{"arch": "inception", "model": "image classifier", "dataset": "made-up waving flags", "train_examples": 195000, "image_size": 32, "grayscale": true, "crop_scale_min": 0.8, "horizontal_flip": false, "cutout": 0.25, "targets": ["emblem"], "num_classes": 8, "norm": "batchnorm", "activation": "silu", "depths": [3, 6, 3], "kernel_size": 3, "stem": "single", "widths": [160, 272, 480], "loss": "cross_entropy", "init": "trunc_normal_002", "optimizer": "soap", "beta2": 0.999, "lr": 0.0027, "beta1": 0.9, "shampoo_beta": 0.999, "eps": 1e-08, "precondition_frequency": 32, "max_precond_dim": 1024, "merge_dims": true, "one_sided": false, "adamw_lr_other_params": 0.0016, "steps": 3600, "batch_size": 64, "epochs": 1.2, "lr_schedule": "cosine", "final_lr_fraction": 0, "warmup_steps": 100, "weight_decay": 0.0, "adamw_weight_decay_other_params": 0.05}
Rows from block 7 of a small image classifier, named by matrix and row number. Rows with one number belong to one channel. Each number is 128 + 32 x the weight over its row's rms, rounded and kept within 0 to 255. All counts start at 0. After the name is the row's rms in percent of the matrix's.
After each channel's rows are labels from the 100 images, of 14976, where the channel reaches its highest value: "responds to" is what is common among them. Only what is clearly more common there than usual is listed. The data: made-up waving flags. In brackets: how many of the 100.
# r30: branch 2 reduce pointwise conv (model.blocks.7.r3.0.weight, 68x272x1x1), inputs 0-271
# b30: branch 2 3x3 conv (model.blocks.7.b3.0.weight, 102x68x3x3, transposed, each kernel summed), outputs 0-101

r30.62 079 [127 136  98  85  88 172 159 151 144 173  79 148 111 141  91 116 122 110  95 117 135 117  94 161 144 110  94 145 134  94 177 108 245 137 130 113 106 118 143 101  84  98 130  93 133  95  99  91 152 130 142 157 119 132 102 115  53  97 157 138 147 157 134  50 120 155  29  88  68  88 116  94  93 143  92  95 145  88  86 130 159  76  68 162 159 189 106 118 149 136 142 119 151  83 145  69 124 113 161 123 184 131 150 122 130 138 127 194 116 125 128  85 121 120 157 121 159 134  98 103  97  79 161 129 133 107 161 107 129 142 143 101 104 148 126 136 106 107  72  99  84  83 154 114  99 160 123 140 121 122 103  66 185  95 172 122 178  98  83  92  96 103 187 133  86 119 124 121  33 142 159 200 107 138 130 159 119 126 136 101 154 117 134 165  96  95 113 127 132  89 108 169 131 104 137 125 105 171 126 137 180 119 191  91 103 185 166 118 205 120 152 216 130 138  86 132 131 153  79 106  81 127 139  89 122 115 169 124  84 144 150 118 142 119 166 103  97 142 130 139 107  98 117 145 144  59 164  77 140 109 141 137 163 126 159 137 126  83  90 112 138  50 147 143  93 121 129 102 143  72  82 142]
b30.62 074 [109  68  85 179 151 116 149  82  29 110 117  63  72 143 133 148 154 118 109 111 111 121 195 123 104 154 138 103  68 132 150  66 102 122 102 105 114 139 158 109 111  83 131 130 115  80 149 123  83 106 126 145 115  90 164 136 123 111  44 104  68 146 152 164 158 138  88 117 143 107 123 132 112 105 159  88 108  98 159 124  94 113 104 134 115 176  85 134  92 186 123  69  88 130 143 130 145 136  70 113 154 123]
responds to: circle (100)

r30.28 097 [145 107 114 167 123  68 128  84 139 191  45  90 115 124 180 103  86 116 126  98  61 158 127 159  90  97 111  89 135 129 110 196 128  81 113 188 149 166 108 158  56 178 165 127 142 165 138 113 137 110 129  98  94 125 125 106 167 169 121 103 112 169 145  72  77 145  65  85 147 144 112 167 113 148 122 124 141 101 108 133 123 148 201 134 126 118 112 131 115 133 107 150 119  71 154  83 173 109  75 153 119 164 119 107 118 136 198 139 123 165 109 121  97 130 127 141 121 163 124 158  98 134  90 193 128 124 127 157 200 138 135 137 142 148 132  97 103 109 135 136 173 143 126 111 100 153  46  75 135 167  71 158 139 185 128  89 114 120 156 142 176  98 137 126  82 160 107 150 163 111 122 157 115 109 161 153 153 101 169 130 115  96  96 110 123 138 167 124 127 163 180 116 220 137 136  67 143 143 143 126 224 152 123 159 162 134 149  74 102 158  83 108 165 154 160 147 162 138 107 112 196 131 146 184 125 131  78 115 175 124 153 184 120  92 130 115  95 119 138 106  55 111  88 117 129 144  71 119  95  90 113 106 119  98 140 135 116 149 157 130  80 134  74 178  96 123  34 131 155 101 130 164]
b30.28 085 [100  67 107  69  90 110 170 171  84 164 160 144 147 123 142 102 123  71 137 177  94 175  96 144 130  97  98 120  99 110 158 117 109 101 129 120 121  88 109  75  93  68 117  89  63 126 108 170 137 111 177 102 109 101 116 102 175 163 139  53 152 120 156 151 114 135 141 107 122 143 152 180 143 127 145 105 148  57 173 119 141  79 143 123  94 150 111 117 157 102 160 148 153 106 183  97 180  63 111 171 124 132]
responds to: rhombus (92)

r30.39 088 [138 110  96 143 135 146 164 104 180 140 175 154  64 137 148 102 170 120 191 145 133 163 162 170 156 193 128 130  80 159 119  89  84 122 159  59 111 135 105 132 117  93  97 133  89  97 123 166  90 108 136 127 125 135  77 183 114 117 100 109 158  91 138 144 176  78 104 132 139 131  98 134 110 136 110 142 189 124  91  93  93 120 143 118  75 167 156 125 107 110  75 153 119 113 115 104 146 127 109 106 113 120 158 146 102 104  59  78  88 128 151 162  71 104 158 101 153 150 174 128  81 183  95  68 137 104 117 137 158 197 151 116 107 111 115 133 156 130 124 135 133 156 123 181 132 107 185 167  98 175  75 130 147 107 117 107 109 125 132 122 123 115  93 107 104  86  86  96 139 103 103 114 104  42 159 113 128  61  93 111  60 143  88  83  76  84 110  98 132 114 149 145 101 147 114 110 125 137 148 187 107 131 136 137 157  88 162 158  57  84  32 149 130 116 154 136 132 117 141 160 146  99 115 172 109 134 151 106 108 113 148 127  82 100 106 133  36 133 103  61 142 113 121 118 165 195 136 126 177 114  84 155  66  86 140 116 137 194 159 102  85  44 120 144 124  67 185 119 121 154 142 119]
b30.39 084 [100 125 168 116 134  67 114 142 158 142  93 162 147 113 131  96 132 141 177 130 147 190 102 100 137 128 101 142 141 141  71 133 122 171 103 128 108 154 172 198 169 151  80 128 129 166 129 117 139 188 146  72 156 108 143 131 134 140 121 160 168 115  94 102  55 146 113 115 127 109  74 129 102 103 137 177 118 174 132  99  77 150 120 194 188 110 177 105  66 147 118 130 127 102 158 126  52 163 159 146 187 171]
responds to: flower (100)

r30.37 089 [168 179 132 136  97 144 141 147 121 119 150 105  38 192 103  99 128 115 117  85 136 121 127 153 185 210 100 198 135 122 162  82 172 127  97 103 143  92 165 134 103 109 152 130  87 127 119 144 149 134 192 144 105 192 162 125  98  74  74 136 155 132 128  85 173  94  76 130 107 148 132 128 117 139 112 106 123 141 158 104 124 123 110 126 113 129 122 172 121 113 149 136 114  64 118  83 120 133 151 145 149 158 118 102 131 135 182 160 135 120  97 109 101 121 136  98 145 125 130 155 109 108 126 122 154 164 148 169 119 140 110 110 142  85 143  85 131 111 131 120  95 140 145  95  96 141 100  74 173 126  78 121 146 110 177 142 110 114 188 140 101 130  87 171  68  88  96 157 102 168  73 178  98  61 142  80 159  79 151  30 155 136 137 163 101 103 129 188 156 113  94  92 127 105 147  97 133 141  91 126 164 127 155 101 125 101 101 159 102  59 140 187  43 152 163 128 112 156 101 118  91 116 167 136  98 109 104 126 154 128 140  81 210 140 148 132  86 172 133 157 125  78 104 170 160  39 116  93 154  74 113  93 118 101 165 156 166 148 149 138 136  24 142 147 143  93 125 127  98  59 108  96]
b30.37 082 [ 90 150 156 177 150  98  55 139 153 111  94  81 102 209 104  63 188 153 119 146 130  81 139 124 101 164 117 172 111 122 142  96 112 160 163 103 148 138 167 169  94 112 149 153 124 124 129 131 105  74  95 129 165 145 128 142 161 109 112 172 137 152 170 142 166 132 120 124 121  77  77 111 107  81 188 133 131 115 107 196 101 117  93 175 172 129  87 154  88 102 128  96 101 166 155 136  68 171 142 103 114  85]
responds to: circle (97)

r30.44 100 [132 180 127 101  87 148 122 182 139 132  79 158 147 152 100 126 135 144 115  78 145  85 130  92 126 138  90 187 134  75 155 143 143 131 100  90 110  97 168 102  97 118 159 102 107  79  81 162 101 159 165 163 119 153 180 127  93  64 104 178 136  79 108  67 146 120  99  95 115 118 128 108  91 116 125 115 119 149 126 106 149 130 102 146 123 185 124 137  77 100  99 113 114  80 138  80  93 157 135 131 225 142 112  84 144 140 133 126 122 120 145 166 172  89 120  97 128 129 113 106 132 131 127 129 114 157 122 155 137 147 105 138 137  95 106  90 124 174  69  99  82 141 104  77  93 189 112 117 146 149 126 120 155 125 164  85 121 122 154 121  83  85 107 126 118  82 129  95 109  61 122 160 111 140 121 150  94 117 112  57 130 109 134 104 123 189 115 154 131 121 109 163 208 133 138 164  97 140 181  72 162 159 181 115  99 214  97 186 160 133 201 183 137 104 113 118 146 125  59 114 142 143 104 111 177 110 114 105 113 101 122 166 122 147 116  86 150 194 153 136  59 126  89 136 142 107 164  83 225  71 108 118 147 132 162 141 122  81 138 150 109  21 129 146 116 174 102 151 160 107  73  82]
b30.44 097 [ 96  80 157 145 130 126 120 123  97  75 146 112  25 162 116 114 128  99 139 118 117 155 108 104 126 154  90 174 137 143 147 109 128 145 125 139 159 135 112 124  71 132  47 164 178 141 102 117  79  86 127 128 109 103 171 141 138 132 106  51  92 152 130 180 145 127 115  97 108 118  86 149 147 101 165  75 113 161 122 143 115 118 137 160  63 129 116 141  95 117 149  39  95 157 129 111 124 203  75  73 142 106]
responds to: circle (99)

r30.53 112 [114 139 101 144  91 120 134 125 155  99  80 129 144 133 125 136 107 151 134  98 146 195 153 158  82  77 114  76 131 116 141 144 155 108 150  98 142 135 164 108 114 150 115 147 125 100  79 103 124 171 152 154 214 155 132 123  46  56 122 118 147 152 118  80 117 156  85 176 127  72  72  97  98  97  61 116 119 127 116  87 137  80  64 139 157 226 117 181  68  86 103  18 109 108 114 119 149 144 118 163  84 110 152 115 113 130 137 130 111  90 114  96 187 117  97  94 122 105 160 141 120 137 117 106 148 157 108 150 101 121 105 124 107 156 138  85 141 102 120 139  85 132  92  83 147 205 112 161  95 165 146  65 118 121 168 132 165 103  98 163  96  87  98 112  99  98 127  64 172 158 140 170  80 117 109 150 129 110 109 156 151 132 188 137 125 147 128 147 139 132 158 152 143 151 110 174 110 191 106 138 145 134 134  91 104 163 186 178 220 150 166 160 127 114 106 127  93 133  41 115 175 133 138 116 189 131  50 108 112 160 112 147 147 171 117 113 110 136 109 122  53 101 143 123 124  82 129  83 152  86  90 136  91 132 106 143 141  87  80 127 146  93 115 123 128 125 103 153 180  96 146 117]
b30.53 088 [ 97  86 193 130 123 179 156 117 145 157 171 149  82 138 137 129 145 151  80 147 152 151 131 167 115  84 178 177  95 151 152  78 130  98 126 166 143 125 143 169 132 102 161 124 111 150 117  75 107 115  91 172 144 160 171 100 137 109 119  64 113 164 171 188 229 144 151 141 172 105 143 132 111 168 173  76 135 166 177 140 156 121 168 164 168  95 100 154 184 160 139 129 112 145 139 172 146 115 137  96 122 137]
responds to: circle (95)

r30.1 111 [146 110 152 161 117 133 120  94 136 119 143 181 146 121 129 125 160 110 121 135 111 200 176 224 155 165 154 122 128 164 116 187  71 140 140 105 168 137  93  86 110 160 105 160 153 113 100 133 185 177 107 125 128 102 189 141  98 183 122 121  79 122 130  55 197  81  95 157 133 106 164 151 129 156 181 153 168 195 146 132 185 143  61 120  73 141  91 134 126  96 112 150 176 186 127 174 102  85 121 162 209 182 120 122 120 145  82 111 116 123  72 124  92 111 123  62 146 171 143 104 114 132 127 132 169 142 208 118  73 159 181 110 105 140 142 161 109  93 166 113 143 180 103 111 177 151 134 102 135 154 131 194 145  70 127 240 159  95 134 110 118 154 142 133 166 129 121  95 133 105 142 143  95  66 108  96  91  91 103 155 126  39 152 123 142 100 140 121 109 113 122 140 112 127  94 101 135 142 116 144 129 154 112  76  85 123 117  85 146 145  90 147 103 153 137 147 124 148  88 164  77 106 195 128 120 146 112 140 133 124 103  97 147 136 154 140 111 117 115 180  75 125 117 165 114 158 104 123 212  85 135 149  93 126 163 151 152 192 174 159 120 135 118 111 123 116 105 133 116 139 139 133]
b30.1 111 [159  76  90 124  61 121 157  94  80  86 127  90 124  99  66 132 129 135 177 135 131  97 152  76  79  96 122 138 136 107  91 120 140 140 139 147 103 128 105 198 148 225 121 151 157 147 160 122 122 128 109 189 159  81 176 125 106 100 121 136  51 135  91 132 125 113 112 162  87 138 117 142  80 126  73 162  76 148 122 141 103 121 127 147 185  96 166 188  98 145  90 101 158 145 120 120 126  90 143 146 175 122]
responds to: ring (98)

r30.18 095 [153  96  75 102 192  93 107 125 105 165 150 113 111  93 117 122  58 140 121 116  92 189 131 104  81  98 118  38 118 148 113 214 100 108 119 192 189 134 115 131 203 169 114 159  92 141 141  56 119  88  95 109 143  81 101 193  69 141 116 107  87 139 124 156  75  63 246 152 174 129 101 162 119 109 106 114 119  96 159 125 121  70 120  90 179 118  91 120 122 127 154  33  62  60 187  89 137 170 104 128 111 104 130 149 127 123 130 139  84 136 120 147 157 151 117 152 103 150 132 130 167 148 120 152 121 117 113  95 182 110 179 168  91 138 119 113 116 131 139 141 120  98  80 159  90  84 120 150 169  68 219  58 137 111 162 111 112 159 113  85 141 119 112 116 117  96 163  99 117 129  75 163 111 107 111 124 149  85 105 151 110 182 134 144  98 112 134 158 143 131 174 131 190 127  97 137 129 123 165 175 130 132 164 125 136  94 158 130 134 117  87 130 145 138 129 109 152 141 181 149  88 147 121 132 143 134 122  96 140 131 124 133 133  83 136 158 126 138 102  84 100 135 125 133  89  54  91 127  79 103 111 165 134 174 135  87 122 121 117  93 137 101 131 148 111  94  85  87 137 120 160 137]
b30.18 093 [122  96  79 149 110  78 129 145 124 158 112 107 141  89 129  77 154  88 100 131  57 152  73 138  88 142 129 133 107  83 150 111 134 109 107 145 124  82 111 102 124  83 150 175 119  94 144 146 119 143 137  92 144  75 117 129 125 162 177  13 175 106 121  75 118 156 166 112  70 122  87  96 139 175 132 131 124 104 157 105 148 133 107 100  75 181  81  96 166  91 100 135 160 103 199 127 118 150 122 164 101 135]
responds to: rhombus (86)

r30.22 083 [185 106  98 138 190 155 200 151 160 212 136  86  91 118 153 113  86  99 169 112 103 119 165 113 117  78 150  71 121 120 121 162 156 129 109 183 162 126  69 151 148 164 114 101  96 137 136 123 156 142 105 139  81  81  71 132 139 169 117 115  36 103 124 113  79  94  92  62 127 139 149 117 156 133 110 124 162 118 117 160 101 108 105  76 182 137 147 219  98 105 102 107 109 142 179 141 131 190 100 149 110 140 163 154 136 108 121  73  83 134 135 170 138 124 136  79 136 161 120 120 142 120 131 107 172 102 132 117 150 147 134 220 156 126 145 166 105 133 141 108 178 147 119 140  80 136  96  90 150 152 149 126 111 130 126 128 123 133 122 151 135 140 105 127  89  98 115 101 102 164 116 121 116  80 135  89 141  76 177  47 115 122 164 129 177 135  67 165 107 175 138 107 204 153 118 147 144 148 151 131 131 161 120 117 153 128 135 146  50 109  56 128 131 118 108 166 153 155 148 166 180  93 147 126 152 152 102  86 174 140 155 113  93 124 130 152  44 134  87 102 138  95  89 147 121 127 129 137 123 151 140 122  85 138 112 151  75 140 173 102  64  86  66 129 134  98  67  74 195 170  90 162]
b30.22 085 [100  79  97  82 149  81 118 142 135  92 154 128 127 106 172  49 129  95 113 161  71 170  82 103 154 122 131 117 104 123 122 155 100 140 108 101 106  99  77 181 134 154 120 164 107 124 117 140 165 118 169 115 102  99  93 178 122 154 117  58 122 120 128  85 135 144  90  93  96 114 142 117 100 151 114 174  92  83 128  78 153 191  74  54  87 131  86 112 116  72 141 172 120 105 146 126 110 147 137 180 103 187]
responds to: rhombus (44); ring (44)

r30.5 084 [ 98 117 133 173 115 100 156 122 194 212 131 101 115 144 111  75 114 121 139  91 122 141 213 171 130 121  79  90 119  67 109 189 107 173 108 182 126 160 109 139 233 216 123  94 144 138 202  52 178 140 102 181 104  90  82 143  63 143  62 106  99 110 135 120  60 119 135 149 109 121 115 118 127 157 179  82 153 105  64 108 144  62 150 131 122 191 121 139 132 120  92 113 137 130  97 177 103 156 169 152 184 120 120 133 128 115 122  96 123 141  88 165  99 144 159 134 130  70 177 132 157 135 128 135  73  98  93 122 119  98  84 168 112  86 136 168 117  86 131 157 134 130  88 134 108 133 146 178 191 137 133 177 155 166 108 149 179 153 153 141 122 126 146  82 188 111 176 132 179  94 119  95 155  97 199 111  64 125 195 111 165 148 129 102 120 154 146 143  84 164 126  89 137 167 146 132 169 133 144  97 144 105 134 119 145  97 143 147 106  85  82 200 112 117 175 141  89 155 120 128 183 107 129 153 141 142 145 112 106 123 129 107 156 157 105  87 122  98 137 109 165  97 139 139  89 122  99 144 131 153 124 115  77 103 126 118 105 139 126 127 104 176 103 112 111 124  95  95 102 130 111 105]
b30.5 088 [118 150  79 110 162 112 145 104 152 120 121 132 142 108 185  87 100 111 112 174 150 219 105 181 109  93 121 124 138 156 172 108 142 170 125 164 138  77 108 139 125 120  89 123 132 160  99 190 109 114 128 132  73 105 102 137 106 171 131 122 154  60  74  87 127 114  86 132  98 127 116  88  29 125 127 136 111 113 107  88 114 172 131  87 102 147 153  87 118  92  62 178 176 124 117  94 113 175 154 122 126 172]
responds to: ring (98)

r30.30 102 [144  88 109 154 144  82 145 102  91 172  85  93 135  91 158 134 125  80 109 154 102 170 144 105  83  98  98  69  94 119 109 163 142 121  81 179 124 131 135 125 111 163 108 151  85 174  87 105 120 130 102  88 111 155 122 113 115  79 129 104  85 112  86 102 130 151 117  82 121 110 134 121 191  94 126 142  84 126 135 135 122 112 200 148 173 124 130 146 150 133 109 151 117  17 119  24 157 129 143 116  76 152 127  67 118 111 205 135 130 140 141 138 126 130 133 213 125 132  81 124 176 171 123 174 134 105 106 126 235  88 134 141 154 152 109  61 143 137 111 146 141 107 102 144 105 145 113 102 155 126  95 111 112 167 181 108 102 162 147 120 174 113 124 130  59 140 113 168 136 111  99 189 108 115 114 126 139  81 111 161  61 134 107  93 152 109 149 128 113 182 192 104 179  94 121 120 103 158 100 106 126 191 141 134 157 131 168 128  83 145  52  59 177 122 162 140 174 107  87 149 125 132 106 163 115 131 132 117 151 137 110 166 167  82 125 130 127 128 126 136  51 132 124 130 117 121 100 169 121 136 141 137 125 168 168 140 140 126 100 104 122  97 136 167  70 139  18 105 169 147 145 175]
b30.30 105 [107 107 125  92 104  88 112 186  70 164 118 168 121  82  98  91 131 108 103 145 104 124  79 114 168  91 122 110 108 115 118  98  71  89 134 115 105 119  90  81 104 127 206 144 107 106 109 154 119 102 142 141 134  77  75 110 155 160  98  69  37 105 132 138  88 151 140 121 112 131 130 185  92 147 189 117 159  97 161  95 175  82 104 100  88 166 130  92 148 117 106 132 163 128  97 123 189 117 127 172 107  91]
responds to: rhombus (95)

r30.32 078 [100 177 125 106 111 108 119 179  45 126  94 217 177 161 104  80 107 164  97 115 169 146 109 108 125 133  86 188 115 211 147 124 140  81 103 140  72 148 186 152  77 133 142 137 128  90 106 150  52  77 164 105 119 194 167  45  77 152 148 160 222 124  94 159 176 156 107  74  85  96 110 128 128 117 121 148 129 129 144 141 166 123  96 113 141 180 112 142 119  96 106 150 147 138 116  80  90  84 197 153 255 141 120 119 139 132 175 131 136 175 117 115 118 108  95 137 162 140 148 135  91  92 150  90 153 157 142 140 163 138 127 144 127 152 107 149  90 157 135 109 152  90 178 127 122 142 107 140 147  94 157 126 160 107 124 175 155  92 147  94 127 121 115  72 129 142  61 117 106 149  70 163 110 115 162 146 129 147 119 171 102  80 102 122 161 175 127 145 158  96  96 149 140  91 142 111 104 109 169 107 143 123 106 173  90 131 127 179 157 173 109 128  81  98 125 108 111 112 102 113 149 150 122 115 111 114  84 108 158 179 169 129  88  89 133 141 162 186 115  84 113  53 102 105 108  91 158  91 159 136 105 131  46 149 129 137 129 107 129 105 122 145 148  93  85 125 153 135 126 138 126 108]
b30.32 081 [124 102 105  99 127 113 189  97  69 126 138  82  64 157  78 119 165 123 142 148 132 108 108 130 109 127 147 143 135  93 122 159  97  96  80 107 133 118 112 211  46 112  87 107  92 133 167 100  68 122 115 135 164 138 140 135  59  98  72  71  77 106 139 158 176 116 123 118 163  91 143 139 165 172 115  82 101 161 145 104 143 101 133 139  97 141 133  98  60 164 130  82 110 182 110 148 167 140  98 131 145 113]
responds to: circle (91)

r30.67 101 [ 84  91 128 151 127 135 149 143 164  93 206 105  85 108  94 112 198 148 160  93 110  74 152 136  97 169 187  97 125 133 118  98 117 127 232  81  80 124 127  97 174  79 136 129 144 164 176 172 175 144 123 150  99  99 123 193  94 148  96 118 131 104 109 158 192 125 142 170 166 160 145  81 123 182 145 136  78 141 162  87 128 117 162 110  98 168  94  88 137  88 147 135 130 191 139 113 168 177 126  63 101  88 161 172 127 120  61 104 109 126  68 180 100 156 174 107  87 138 126  85 126 136  57 100 149 145 121 104  56  64 131 148  96 156 150 149 143  79 106 145  78  94 124 130 142 150 154 109 119 120 122 124 135 105 121 139  93 133 114  95 136 169 142 139 172  86 140 127 172  67  98 122  57  93  91  96 147  90 129 102 116 177 107 151 142 109 132 138  73 134 193 106 130  85 111  97 138 157 143 164 129 120 110 143 120  80 102 140  52 102  69 210 144 103 161 116 149 152 178 112 114 118 120 153 124 122 165 129 109 118 114  96  96 126 101 116 117 128 123  89 124  92 108 155 160 151 116 104 196 109 133 131  62  89 112  87 101 107 148 127 121 111 145 113 148 146 198 109  94 115 100 112]
b30.67 086 [121 131 131 119 146 107 147 106 146  96 141 208 142 130 152  70 138 153 195 130 134 114 118 109 109 142 120 132 130 136 112 150 136 169 142  84 148 128 172 192 118 152  48 128 123 136 137  68 113 131 147 104 101 125 172 177  87  97  94 150 112 110  79 109  81  69 123 135 130 143 115 114 108  79 121 176 101 178 142 124 111 189  84 175 126  62 148  84 113 117  87 187  96 113 107 101  49 178 148 113 160 123]
responds to: flower (100)

r30.17 122 [142  63  97 121 188 119 192 111 144 182 147 127 128  97 148 126  96 133 162  68  98 120  94  81  88  96 134  68  67 114 120 156  78 123 129 150 138 166 132 146 185  97 120 145  72  99 199 121 129 144 109 143 141 109 125 171 106 108 183 105  99  69 117 236  96  82 242 195  97 155 151  98 136 130 101 119  81 148 157 147 116  93 157 137 177 166  82 140 137 101 146 146 106 108 143  42 159 169 101 104  72 146 153 172  93  79 120 126 105 159 100 126  82 152 145 160 118 157 105 134 133 132 104 164 120 116 126  93 160 158 145 152 144 106 101 105  95  81 119  89 104  82 126 182 168  62 154 135 110 114 144  91  89 157 160  70 115 170 114 100 132 153 106 132 105  76  95 115 137 143 135 133 119 106 130 154 149  55  89 118 125 150 133 110  95 103  61 149 116 105 217 118 176 106  79  99 173 134 106 162  94 105 108 125 147  71 134 121 121 106 111 169 123 126 114  64 136 122 153 121  98 134 166 119  95 131 138 126 114 112 141  88 130 121 125 145 144 137 106 134  97 116 110 118 114  76 128 115 130  89 149  87 136 127 187 126 127  88  97  77 124  68 132 147  79 175  99 125 126 101  89 171]
b30.17 131 [137  96 120 132 138 119 100 218 120  79 118 141 160 138 114  96 140 128 113 151  78 124  86 130 168 178  88 120  76 127 128 145 144  91 161  70 152  37 142 105 102 129 148 178 105 126  31 139 168  98 143  85 140 155 131 158 123 130 118 184 126 112 128 127 131 126 132 131  84 147  96 140 141 145 135 151 162 184 143 141 168 106  79 106 105 163  63 149 129  89 149 124 123 116 132  61  87 133 155 180  71 116]
responds to: star (34)

r30.60 077 [126 173 112 143 103 141 117 125 121 128  94 143 121 129 113 132 117 121 101 152 119 108 150 111 113 187 106 159 140  56 159 108 194 117 126  86  91  70 152 108 133 137 164 131 169 154 146 119 142 156 130 125  80 180 113 109  87 127 119 131 110 137 121  93 133 106  87 146 132 113 198 131 125 111 119  61 125 199 122 152 164  24 134 167 132 149 111 129 134 166 115 176 148  26 147 126 109 105 110 119 118 113 122 119 174  67 142 163 119 147 107  97 144 126 108  98 129 126 101 119  45 109 149 128 117 147 198 145 151 133  95 100 105 115 162 103 112 112 142 136 160 130 116 116 127 141 112 106 141 140  89 170 152 141 182 110 135 120 105 119 147 127 165 141  84 133 129 152 114 174 139 168 102 130 124 100 129  73 111  27 192  79  96 177 119  96 129 109 119  83 118 104 161 138  91  61 110 136 105 185 110 110 157  92  69  93 160  70 102  88  77 227 120 168 146 140 123 206 142 142 107 124 183 124 130 106 153 179 112 183 156  75 169 179  73 130 114 170  95 167 131 118  57 164 147  91 114 125 108  96 174 109 132  77 163 139 108  77 106 112 139  64 166 147 117 166 144  99  90  95 110 139]
b30.60 083 [139 159 122 121  67 127 132 123 133 107  92 131 131 133 104 173  71 108 128  90  60  94 205 111 136 135 125 156 101  65  99  89 172 104 117 129 150 100 169 135  86 125 171 156 131 114 174  87 137 108 120 131 127 133 149 119 151 118  67 155 137 147  98 169 176 140 116 146  76  75 101 170 121  90 123 142 150 132 109 127 137  76 105 119 167  83  68 143 132 145 234  95 115 112 155 161  90  69 133  80 141 111]
responds to: circle (100)

r30.3 082 [151 116 129 110 147 142 169 115 213 121 144  75 158  64 129 166 141 105 162  83 140  30 160  91 145 153 172  82 114 119 103  56  59  79 109 111  95 171 104 160 165  80 118 196 132 107 139 168 141 200 121 158 130 150 108 124  46 208 134 127 131 106  92 123 137 111 147 149 133 108 139 152 122  80 146 140  83 124 178 116 111 111 109 120 159 141 130 124  94  87 135 126 117  77 114 105 123 118 131  94 152 144 141 160 120 123  99 146  87 144 174 131  90 158 191 150 138 170  94 134 152 143 117 122 156 106 115  89 105 152 101 166  89  90 116 167 191 117 162 194 114  81 119 112 153 106 172 176 173 129 166  83 137 127 126 111 104 120 110 130 145 128  59 134 138  98 152 138 221 131  58 158 140 144 165  85 116 117 102 106  67 159 104 142  64 212  99 106 129 170 114 109 155 136 106  99  79 142 148 169 167 132 126  77 121  82 120 150 116  99  93 156  85 156 132 130 167 116 127  73 161 109 116 145 131 122 140  80 128  83 102 121 128  93 101 134 116  88 121  95 129 114 152  74 175 113 129 107 148 134  97 144 105 110 136 141 138 114  91  87  87 113  67 131  93 109 107 106  88 100  52  90]
b30.3 074 [ 87 150 125 124 130 134 139 123 130 100 175 161  83 113 152 134 141 127 135 110 128 137 105  84 162 127 135 138 142 138  96 125 121 116 114  96 118 137 114 163 199 132 128 148 131 129  93 160 111 137 157  99 130 147 118 164 113 149 160 136 111  70  82 107 116 126 155 189 176 148 101 128 182 115  77 120 143 123  40  73  97 129 147 124  57 126 127  57  96  82 124 149 166 121  83  64  57 195 222 155 110 128]
responds to: ring (95)

r30.52 124 [140 194  80 144 131 168 127 144 143 115 108 128  72 150 140 114 159 115  92 118 144  63 154 129 174 191 105 182 128  26 125  98 184 148 151  57 121 115 103 138 131 104 119 108  77  48 102 154 142 105 121 142 154 152 138 139 104 133  89 100 134 100 155  89 152 126 117 165  89 117 125 109  89 124 128  98 134 115 124 143 125 203 107 122  98 151 110 151 116 133  87 110 157 167  81  82 116 138 118 157 194 129  94 124 144 176  98 163 129 130  76 116 145  97 119 118 132 107 104 163  56 122 145 142 146 145 133 128 137  82 189 117 104 123 120  72 112  73 119 119 141 115 168 101 168 146  88 126  99 150 112 196 154 110 158 156 124 125 176 114  74 136 155 119 140 135 105 122  99 138 103 156  77  80 129 125 129  85 121 127 163 164 194 170 141 114 142 162 166  89 114 147 162 129 103  91 134 182  89 178 148 155 155  93  83 145 122  76 117  59  45 135  98 132 152 121 160 169 122 112 129 133 195 138 119 162 100 152 126 132 102  82 143 162 159 164 123 111 101 131  98 117 124 151 150  63 121 117 130 128 120  93  91  97 138 158 122 106  90 136 149   0 129 158 124 105 214 147 160  94  77 124]
b30.52 114 [115  91 122 107 147 109  90 138 130  72 148  67 110 149  60  79 165 105 101 144 111 119 114 104 108 171 121 125 144 106 133 123 144 140 108 101 143 107 148 117 104 150  88 104 121 134 125  41 146  93 103 115 135 117 168 139 126 109  87 105 122 166 154 129 160 104 127 156 112 109 105 112  85  78 129 109 119 116  89 128 117 166  65 120 159 116  99 113  82 103  46  78  79 120  83  79   8 128 106  68 129 128]
responds to: circle (60); crescent (40)